config.toml
mask_ratio = 0.6
encoder_head_dim = 32
encoder_bias = "all"
lr = 0.0018
batch_size = 256
weight_decay = 0.2
adamw_weight_decay_other_params = 0.01
Rows from block 3 of the encoder, named by matrix and row number. Rows with one number belong to one attention dimension. Each number is 128 + 24 x the weight over the matrix's rms, rounded and kept within 0 to 255. All counts start at 0.
# q: attention query, key and value (stacked) (encoder.blocks.3.attn.qkv.weight, 768x256, the q third), inputs 86-171
# k: attention query, key and value (stacked) (encoder.blocks.3.attn.qkv.weight, 768x256, the k third), inputs 86-171
q.138 [158 149 113 156 130 164 144 115 104 123 129 143 145 122 112 111 129 142 108 121 100 151 146 139 135 105 148  99 143 124 124 114  96 160 122 116  92 116 108 112 102 130 170 148 127 135 153 123 116 119 115 115 129 122 124 101 167 121 175 106 116 173 137 132  99 101 139 101 161 137 145 155 105 135 132  88  87 127 140 161 154 151 143 155 140 145]
q.139 [145 102 140 110 119 193 173 132 160 134 150 105 171 103  87 179 164 164 124 124  84 133 138 117 120 130 160 155 137 129 151 151  99 137  99 143  98 128 137 107 146 119 144 136 146 174 134 124 116 144 110 142  68 137 193 111 143 135 137 114 111 124  86  97 141 154 116 112 112 142 104 110 108 154  90 137 131 131 155 130 119 155 132 132 144 151]
q.140 [ 98  89 128 120 109 111 133 169 156 118 115 114 163  90 174 159 151 117 121 117 159 140 116 177 122 110 150 137 103 108 109 101  97 129  94 135 120 115 173 173 123 108 132 118 124 136 122 134 121 147 138 116  79 142 147 135 137 123 136 141 132 124 147 111  91 151 167 120 133 102 105 147 122 143 158 106 144 153 113 142 144 112 120 142 147 116]
q.141 [118 119 130 145 103 132 133 136 152 118 120 121 165 103 112  85 107 138 158 133 119 120 109 100 131 104 114 140 104 129 110 154 134 128 120  96 119 121 145 152 132 135 136 158 102 145 104 146 140 119 150 163 144 117 173 103 123 118 155 100 151 101 127 158 123 104 139 153 113 106 126 149 157 130 116  96 103 171 120 120 178 155 110 155 132 157]
q.142 [137 160 107  97 146 143 134 131 120 160  90  81 125 143  97 149 120 137 144  84 136 117 118 125 155 130 151 130 101 135 135  98 130 159 100 125 127 118 151 114 116 146 106 115 183 123 122 134 113 154 114  87 114 142 126 105 120 136 144 139 189 118 129 128 162  83 137 112 101 144 151 134  91  93 121 116 101 140 140 118 117 134 121 136 139 115]
q.143 [150 118 105 114 152 102 122 133 117  91 113 169 126 142 137 105 135 164 149 133 133 143 144 108 144 160 131 135 116 138 135 158 143 145 103  84 120 120 109  71 159 102  85 140 163 118 116 150  93  95 134  94  97 160 111 123 154 132 137 132 111 114 108 129 110 142 146 138 142 134 134 135  85 166 132 124 132 114 120 119 149 128 163 110 180 137]
q.144 [133 173 128 150 100 125 146 143  94 138 100 132  94  88 123 137 127 118  93 151 129 126 140 152 119 142  85 192 108 121 150 155 149 134 119  95 114 141 111 158 118 155 118 164 131 140 161 136 125 172 152  53 104 176 209 133 129 122 109 123 171 111 109 157 108 125  94 143 123 132 156 145 123 137 121 141 133 190 100 127 130 109 175 112 122 141]
q.145 [ 99 143 118 123 127 105 123 150 137 126 146 102 127 144 133 161 137 113 175 122  99 130 116 119 135 149 119 119 140 163 128 113 106 140 145 132 111 141 105 137 166 121 121 119 123 103 140 136 158 163 128 147 126  71 112 122 104 125  98 112 131 138 131 127  95 122 145 184 200 115  83 142 104 156 119 129 115 111 161 101 113 125 108  97 145 106]
q.146 [166 156 143 127  97 158 126 138 143 136 141 146 119 105  99 143  86 122 169 116 135 139 128 128 150 102  92 176 101 151 100 116 146 143 156 119 133 147 177  87  93 178 125 112 140 138 122 116 143 161 120 138 169 136 153 174 162 115 130 136 193 127 131 136 150 165 160 124  82 119 109 161 104 151 124 122  93 140 131 119 142 123 106 118 134 113]
q.147 [112 138 136 115 117 137 106  98 122 124 117 132 141 121 127 124 119 138 124 110 131 137 119 124  79 138 132 129  89 102 117 153 147 154 108 116 121 126 150 144 102 126 129 171 124 171 110 100 107 171 123 140 120 123 131 168 116 127 109 119 108 119 128  65 132 125 154 113 149 116 112 119 120 119 127 147 103 121 117 116 146 127 143 155 161 127]
q.148 [141 102  98 149 150  95 126 141  78 126 140 129 137 146  95 103 143 108 116  96 133 115 124 142 139 124 204 129 167 140 128 115 117 132  91 129  99 152 170 103 142 133 141 131 131 135 145 132  98 123 119 107 128 145  94 141 162 116 154 104 163 139 134  80  96 154 111  83 104 147 112 127 129 155 176 123 150 133 165 130 151 163 131 117 133 145]
q.149 [113  84 184  82 124 149 112 136  74 103 140  93 116 128 143 109 142  91 147 128 153 142  76 145 120 134 157 120  95  87 168 117 149  92 129 107 134  98 163 127  92 100 117 152 157 128  91 116 113 150 141 126 130 119 148 100 146  91  93 117 102 168 138  81 119  99 105 139 145 114 121 172 133 125 131  98 114 103  97 150 103 119 158 161 129 169]
q.150 [ 88  99 136 146 118 116 156 152 119 140 112 126 118 188 129 116 175 134  87 116 100 135 112 132 127 147 149 110 141 129  77  82  91  98 136 164 166 136 163 126  91 118 137 112  74 120 134 141 134 115 158 146 121 106 144 126  87  99 185 139 134 152 126 114 148 119 136 153 144 137 134  97 145  94 118 161 102  68 108 134  89  87 114 101 143 166]
q.151 [123 117 134 142 110  63 140 110 123 112 137 197 176 129 155 116  95 120 143 113 140 114 126 148 107 126 124 138 133 133 159 161 134 120 120 175 107 185 134 111 136 104 126 153 104 136  97 147 124 114 148 140 111 160 140 144 128 143 150 161 116  89 133 138 124 153 124 131 104 140 124 163  88 136 122  67 161 146 100 119 131 154  94 131 111  69]
q.152 [111 115 125 141 129 130 135 121 149 128 144  76 141 160 154 126 139 118 106 106 128  91 123  82 105 149 118 144 160 137 123 147 128 103 118 170 153 126  98 140 123 102 133 109 124 135 107 134 123 127 182  93 131 140 140 116  88 130 154 145 165 139 103 133 119 127 114  86 118 100 165 125  83 135 109 110  62 130 167 156 101 128 119 145 136 120]
q.153 [102 111 133 143 116 165 137 106 111 167 105 118 126 152 100  79 140 103 147  98 128 145 138 148 143 104 143 144 108 138 129 135 124 124 101  83 138 142 144 107 182  97 136 134 153 143 109 163 155 104 108  89 119 132 154  99 108 122  94  76 139 128 137 121 106 104 106 124 164 124 140 122 120 131 140 115 139  93 115 112 117 131 136 122 139 163]
q.154 [119 136 135 124 141 138  92 141 107 132 112 125 125 108 147 171 114 145 166 122 136 129  60 144 153 128 102 117 163 134 142 109 110 117 136 138 146 106 106 175 176 129 177 105 103 149 128 152 154 168 147  99 138 139 105 125 102 112 118 137 104 138 106 122  81 113 159 123 136 109 171 117 112 157 167 157 168 120 184 125 127 155  70 129 140 132]
q.155 [ 40 111 152 124 125 113 114 166 130 103 103 151 137 160 132 153 118 118 144 121 142 127 159 135 134  98 131 111 153  85 150 105 130 124 170 125  96 164 128 146 156 149 102 123 101 151 152 159 143 149 148 169 118 151 136  99 110 159 159  98  96 157 139 126 117 112 108 141 115 113 141 111 131 125 128 137 121 164 119 148 129 119 123 145 134 149]
q.156 [173 145  93 123 119 119  95 122 123 158 153 151 112 159  89 144 129 156 136 116 148 140 171 110 129 150 158 127 125 128 154 110 148 108 107 121 123 129 152  83 174 118 128 132 124 109 143 161 145  86 120 112  76 118  82 111 125 142 119  90 140 191 137 110 130 121 126 108 118 158 126 136 112 139 156 130 150 108 143 136 160 116 135  99 172 172]
k.138 [ 98 147 138 145  88 170 152 170 122 117 150 144 163 126 155 159 111 134  91 100 124 109 127 164 102 109 131  87 146 138 105  94 146 134 125 157 132  96 134 173 131 136 147 110 145 140  93  69 104 115 150 147 104 148 163  91 168 130 140 139 128  98 166 162 129 136 155 145 123 109 132 172 146 126 146 128  81 158 124 197 129 124 132 148 146 122]
k.139 [145  82  89  94 117 119 138 136 120 136 135 104 114 101 130 152 132 138 139 178 144 113 129 125 144 127 130 136 132 170 153 165  98  96 111 155 153 100 154 169 131 114 185 120  65 151 141 137 128  77 140 131 133 160 140  78 135  96 151 119 121 150 118 131  76 101 144 116 170 172 107  52 110 149 101  87 115 109 137 119 123 153 130 132 131 126]
k.140 [112 134 110  83 100 125 143 115 105 131 126  95 107 115 169 122 138 126 148 137 115 139 112 124  99 121  59 154 151 146 123 169 141 131 147 100 157 104 115 121  88 119 133 124 142  83  99 141 132 140 102 132  89 127 110  99 137 142 108 148 148 155 113  90 143 151 115 111 101 115  88 143 170 164 123 112 137 135  78 122 113 167 131 142 159  88]
k.141 [126  98 150 164 139 141 166 102 110 137 105 150 125 113 139 148 129 135 130 151  93 136 157 129 141 137 171 144 165 171 139 137 149 135 123 151 131 142 124 121 130 129  84 145 139 147 147 130 123 104  95 116 124  96 124 138 156 114 134 115 117 162 152 132 125  86 113 141 128 125  94 115 189 135 160 106 130 159 105 121 124 141 170 125  98 135]
k.142 [131 161  66 155  68 137 123 153 144 119 119 138 116 136 148 143  90  71 159  96 129  97 127 142 147 136 122 144 135 129 171 130 150 114 119 128 122 145 120 155  82 163 165 120 108 158 118 137 156 146  83 139 126 161 174 176 140 111 122 114 115 135  99 132 112 142  99 129 185 158 131  89 162 112 140 136 123 106 115 138 142 126 111 143 128 103]
k.143 [146 142 113  71 127 114 126 124 116 111 148 160 110 143  89 101 161  95 122 137 144 135 130 130 132 139 137 130 157 109 132 137 106  91 134 126 124 107 102 143 115 137 197 138 115 150 113  95 117 113 124  94 134 118 137 102 114 137 109  96  87 156  83 128 138 113 131 132 147 153 171 125 104 147  85 127 137 152 151 128  93 134 135 142 134 159]
k.144 [148 181 103 111 119 146 159 112 124 174 135 133 117 117 127 151  88  85 134 109 142 139  91 194 122 125 134 108 180 103 143 136 139 116 129  99 134 138 122 147 135 112 120 144 114 161  85 126  78 175 128  76  75 144 138 123 116 120 144  98  85 163 127 161 139  74  92 151 131  66 139 182 119 163 173 127 109 140 112 167 108 146 117  79 173 135]
k.145 [112 113 156 109 167 104 117 122 137 119 133 123 116 135  99 126 143 130 142 152  97  97 154 108 132 137 102 110  99  94 127 121 116 141 142 107 108 103 151 114 126 119 149 166 137 110 160 144 186 115 127 118 131 122 108 120  99 154 122  94 134 125 161 133 125 151 161 140 134 143 106  94 138 109 123 158 127 144 136 137 120 119 135 161 131 114]
k.146 [148 170 102 122  99 175 116 152 112 125 168 165 140  83 132 161 116 147  84 113 159  90 137 148 114 118 100 117 129 123 144  80 114 111  97 152 129  78  98 150 119 133 160 124 143 118 111  84 109 123  97 151 142 124 130 138 137  84 150 145 120  91 136 118 138 122 162 164 148 113 166 123 202 114 145 120 115 123 140 119 128 117  98 146 101 125]
k.147 [100  97 146 111 148 147  96 136 149 111 135 152 105  97 121 119 129 129 116 143 129 150 144 106 150 126 158 100 104 142 129 120 146 175 142 176 105 113 161 124 106 133 100 149 106 136 107 176 144 121 108 167 108 130  99 113 138 134  75 133 180  86 116 105  98 132 117 147 114 132 110 141 165 141 109 127 111 112 115 123 147 135 180 111 127 112]
k.148 [144 130 140 132 115 121 103 143 101  90 130 143 159 133 176 150 132  87 154  99 154 117 113  83 131 163 129 121 123  82 154 133 130 111 121 134 153 148 111 114  90 145 103 117 130 119 108 112 146 133 134 106 147 129 157 116 134 115 131 143 115  96 111 153 104 130  84 128  88 135 110 119 119 108 143 137 123 122 114 140 137 129 153 110 135 130]
k.149 [133 132 145 215 101  79 186 167 111 137 138 128 108 102 117 145 143 174 165 152 150 121 117 147 106 168 102 119 151 120 135  89 129 130 147 112 120 130 131  83 141  84 100 117 128 147 127 144 143 172 136  89 112  81 117 115 136 135 111 152 134 134  88  99  82 105 195  82  97 121  69 171 115 129 189 133 166 152 115 129 118 146 115 125 113 121]
k.150 [138 115 144 132 167 140 165  94 123 114 139 108 108 114 132 158 142 149 134 120  83 128 147  94 103 144 126 110 129 146 140 144 146 145 127 106 150 126 106 133 157  87 113 114 138 136 134 154 112 105 147 157  96 124 117 105 100 159 140 127 151 121  93 149 113 185  94 150  94 129  87 102 146 150 101 155 125 139 133 118 156  77 123 110  93 117]
k.151 [127 111 160 131 147  98 155 131  85 128 135 156 122  94 121 120 141 120 112  85 145 148 141 124 146 106 144 136  78 118 118 138  77 157 131 158 111 120 141 130  89 123 114 154 114 165 150 118  95 104 130 161 152 108 117 126 152 120 144 150  96 128  73 148 152 106 113 127 155 125  98 129 128 132 105 105 153 131  95 103  99 170 141 123 136 160]
k.152 [122 111 145 127 114 123 170 128 149 145 134 141 115 117 165 112 131 113 151 178  95 115 144 139 151 124  94 132 104 127 131 144 144 132 115 128 139 125 129 155 148  87 184  99 109 160 140 108 161 120 122 101 133 123 181 137 182 133 128 108 128 108 131 108  64 146 126 133 160 137 125 124 109  83 156 147 151 144 149  99 144 137 125 114 137 140]
k.153 [109 129 136 120 129 127 144 159  73 151 131 134 116 136 124 119 132 119 162 140 129 119 112  96 151 110 178 161  90 130 123 149 103 160 135 120 115 165 144 114 161 147 102 163 129 112 104 141 132 136 121  99 149  93 140  96 115 174 122 116 147 148 118 135  97 116  99 142  90 119 118 138 118 172 144 115 181 106  96 136 164 131 130 111 154 126]
k.154 [135 145  89 143 118 109 107 139 141 119 117 163 142 162 118 129 170 123 131 157 143 103 115 105 142 163 105 135 154 126 140 144  95 111 142 105 107 116 114 104 148 127 157 158  95 112 171 160 126 133 128 128 174 116 103 128 129 122 178 130 117 151 156 121 129 148 152 117 146 130 136 142  96 133 132 151 148 145 110 167 134 137 148 119 106 124]
k.155 [107 120 108 156 133 139 131 125 105 123 114  86 116 119 163 138 162 123 144 132 139 113 193  89 110 108 121 132 128 132 180 141 151 134  81 134  82 205 118  75 149 130 104 158 121  96 142 134 157 122 110 122 117 156 115 116 123 147 147 132 153 153  80 194 168 158 124 126 144 110  97 142  92 101 157 102 149 156  97 112 148  96 129 168 100 133]
k.156 [140 111 127 116 138 105 106 125 107 128 110 132 138 108 145 112 181 109 123  98 153  85 153 108 156 101 126 122 107 141 115 115 105 149 124 154 133  79 144 132 110 135 119 152 193 107 140 130 145  93 105 107 107 135 143 104 124 156 104  98 120 129  90 138 132 145  80 132 125 150 106 107 128  87 105 116 118 116 131 106 132 165 157 112 119 155]